From a checkpoint of a small multi-label image tagger.
Model: 1.55M parameters, 40-pixel images, arch gmlp, norm rmsnorm, layers 16.
Training: soap at rate 0.0017, batches of 64.
Rows from block 5 of a small multi-label image tagger, named by matrix and row number. Rows with one number belong to one neuron. Each number is 200 + 40 x the weight over its row's rms, rounded and kept within 0 to 999. All counts start at 0.
After each neuron's rows are labels from the 100 images, of 14976, where the neuron reaches its largest size: "peak on" is the class under the peak. Only what is clearly more common there than usual is listed. The data: small charts drawn from random numbers.
# u: gMLP up (value half) (model.blocks.5.mixer.u.weight, 160x160), inputs 80-159
# v: gMLP up (gate half) (model.blocks.5.mixer.v.weight, 160x160), inputs 80-159
# out: gMLP down (model.blocks.5.mixer.out.weight, 160x160, transposed), outputs 80-159

u.133,266,182,211,177,181,149,267,229,152,129,197,160,218,236,250,205,160,198,199,202,194,249,257,206,206,187,205,194,167,193,144,168,240,151,128,239,164,158,175,237,175,210,177,109,246,144,198,155,173,152,241,255,311,132,196,145,160,251,150,193,173,254,210,209,173,208,194,295,154,206,165,193,211,188,164,181,196,257,245,280
v.133,296,246,165,170,151,222,226,137,231,164,198,146,184,214,231,209,194,189,166,215,200,150,221,213,214,114,190,173,150,178,199,136,227,178,250,193,191,208,241,255,162,178,170,159,138,226,246,206,184,189,161,116,247,177,230,220,192,242,211,251,286,211,207,268,198,224,148,187,222,238,150,101,106,223,184,128,186,174,161,196
out.133,105,147,155,210,182,187,252,210,224,168,213,210,247,197,224,153,169,274,203,190,209,121,197,270,292,265,219,220,206,158,241,202,221,198,216,164,203,207,219,252,195,227,245,216,235,206,138,148,239,216,201,221,160,156,249,215,190,229,167,129,166,269,174,266,240,196,156,157,217,219,146,147,206,218,201,217,217,204,222,278
peak on: legend

u.29,215,172,160,169,222,205,219,150,221,242,167,135,263,174,262,253,252,209,243,210,210,216,207,255,185,196,243,136,124,134,212,194,188,204,262,214,181,183,148,209,255,133,222,180,204,188,247,175,172,204,121,165,202,206,246,252,106,233,218,193,179,273,179,192,175,180,217,201,162,172,222,192,91,173,289,215,125,169,189,166
v.29,207,201,200,180,181,214,124,189,210,193,160,190,173,123,268,241,234,205,215,157,235,202,196,283,181,226,185,264,166,197,204,265,217,167,237,221,197,190,193,202,278,185,231,219,206,140,276,102,212,128,194,227,179,181,109,296,168,105,268,249,227,201,179,170,203,218,199,141,213,167,257,227,121,162,183,307,208,197,224,190
out.29,177,214,161,222,228,221,158,261,213,258,188,226,179,162,179,167,156,224,90,183,191,244,219,174,200,240,153,196,220,152,138,174,205,217,228,194,190,192,212,218,249,214,254,132,208,213,198,196,220,156,287,228,236,116,211,253,244,107,200,209,271,169,140,279,225,216,113,265,205,226,174,155,239,252,183,193,185,257,219,173
peak on: data marks

u.18,209,132,147,213,244,207,204,255,138,174,190,176,222,211,228,281,232,180,204,230,216,198,208,216,233,242,248,219,132,251,149,237,258,213,202,216,249,145,213,222,177,165,205,187,126,166,170,172,147,205,183,229,225,151,191,192,180,271,170,197,138,241,223,260,197,234,124,210,117,119,229,194,230,151,242,219,169,220,179,237
v.18,187,208,198,186,218,240,151,232,184,216,206,275,235,212,173,211,91,214,230,178,207,132,253,203,243,217,330,252,172,191,207,215,200,153,199,189,201,146,192,165,141,175,211,271,117,88,194,219,240,205,263,277,136,213,203,177,208,188,142,197,145,147,226,232,212,146,223,242,202,215,174,234,218,138,182,193,186,254,245,171
out.18,206,187,193,211,224,232,192,125,130,276,149,224,189,229,167,174,94,223,158,239,218,189,215,274,205,187,204,182,250,233,214,206,214,175,208,143,158,222,148,171,170,169,183,160,195,177,259,203,234,231,198,180,199,204,237,162,231,197,200,247,232,117,226,117,172,256,114,213,214,245,131,210,213,225,250,157,217,260,280,134
peak on: data marks

u.110,179,175,182,249,169,178,135,181,225,216,133,87,177,177,217,233,187,224,189,193,246,226,186,268,212,150,183,169,132,152,225,225,160,232,235,213,177,271,147,240,230,186,145,208,192,232,253,261,262,152,255,180,211,216,191,223,195,191,220,133,304,185,128,257,158,180,210,228,261,169,126,176,214,195,172,113,199,203,207,212
v.110,211,214,215,180,167,230,272,191,164,154,246,197,129,164,193,201,154,193,194,154,174,198,173,248,236,176,198,216,225,215,178,202,181,212,120,192,158,247,216,177,200,255,196,191,241,135,185,181,275,229,167,188,192,165,195,263,194,196,178,154,227,226,145,186,131,174,220,195,179,178,157,159,172,134,261,246,193,210,220,181
out.110,214,260,221,275,239,151,255,238,231,169,160,130,284,209,180,231,281,174,249,156,189,199,217,168,202,215,188,225,238,196,211,169,152,178,234,206,203,227,242,245,155,258,197,140,126,232,168,172,198,204,226,212,193,208,181,173,120,207,68,214,231,248,239,158,279,188,160,249,234,139,253,182,226,192,193,236,170,145,248,177
peak on: data marks

u.96,231,155,223,198,195,194,182,185,204,241,117,176,250,95,196,195,127,257,159,256,182,142,155,288,231,323,228,222,224,158,193,214,246,213,137,226,217,249,162,190,245,173,218,267,130,229,184,130,155,253,265,241,235,220,151,214,157,187,204,146,233,200,163,254,198,190,224,233,203,202,242,198,229,197,108,231,164,213,241,213
v.96,151,187,232,194,179,151,246,222,212,158,212,219,163,167,192,204,59,209,204,192,225,231,153,219,124,145,154,251,218,175,222,234,234,239,130,184,267,93,171,144,187,171,192,237,127,201,233,183,150,191,203,258,200,256,205,187,154,217,173,172,259,224,201,204,207,163,256,182,214,93,186,271,201,125,195,196,252,189,217,254
out.96,249,236,225,168,212,171,180,208,115,183,294,225,162,187,128,239,196,191,164,223,256,194,274,179,195,179,228,163,159,157,150,208,154,237,196,162,174,243,133,243,229,172,198,166,225,206,233,163,119,198,226,154,207,223,211,219,178,218,99,164,227,155,164,116,247,195,222,70,163,214,265,166,150,212,247,200,212,210,200,155
peak on: data marks

u.53,177,215,266,184,163,197,214,187,225,149,219,136,283,152,245,212,209,224,239,238,208,235,201,162,192,76,155,166,172,195,215,200,227,233,169,290,159,158,202,216,191,213,114,155,199,207,149,180,217,229,199,302,182,247,198,177,228,188,216,163,262,286,206,115,145,239,137,266,137,264,225,250,192,212,177,195,224,229,188,253
v.53,253,181,172,167,88,223,223,136,221,220,214,203,149,241,234,242,132,158,172,200,131,152,231,216,228,147,225,111,145,230,129,183,244,206,163,168,239,234,234,242,208,174,226,156,219,255,206,192,160,194,144,158,154,211,155,164,223,226,202,213,224,245,216,150,242,221,148,188,236,232,233,125,164,211,158,172,127,228,151,185
out.53,198,139,258,252,230,94,245,181,189,172,191,156,220,180,130,166,145,174,188,249,266,219,187,245,273,111,154,207,167,201,199,160,178,186,188,192,133,179,172,167,146,281,217,189,220,208,189,120,195,150,192,230,242,117,229,225,206,216,181,205,181,219,210,212,282,242,174,232,153,213,286,225,145,216,169,238,275,212,226,236
peak on: legend

u.128,169,199,150,197,218,280,252,226,257,196,225,187,170,196,168,182,197,215,227,211,234,215,166,212,260,263,246,214,194,225,198,161,202,228,164,199,193,193,203,244,167,211,223,255,220,209,225,88,191,184,281,180,163,187,184,157,193,246,234,253,145,206,208,230,177,221,244,195,270,225,263,181,174,250,190,166,200,139,89,230
v.128,211,205,165,134,208,161,200,176,237,118,189,198,195,185,167,336,161,254,160,198,237,246,197,280,268,200,175,150,185,145,280,194,173,231,211,211,216,110,158,144,207,240,197,197,198,209,248,228,201,242,153,207,292,208,221,173,175,262,155,188,219,189,148,213,235,167,178,194,206,216,223,148,186,194,228,208,204,194,239,193
out.128,187,210,162,175,88,264,251,229,230,219,309,213,165,220,219,184,214,210,156,174,207,140,283,199,149,176,223,233,210,261,156,211,249,223,198,185,139,236,205,187,271,197,233,196,216,285,167,219,171,250,209,163,205,192,186,179,212,244,117,150,209,195,194,172,230,228,173,181,231,224,170,152,223,165,238,255,213,104,159,165
peak on: data marks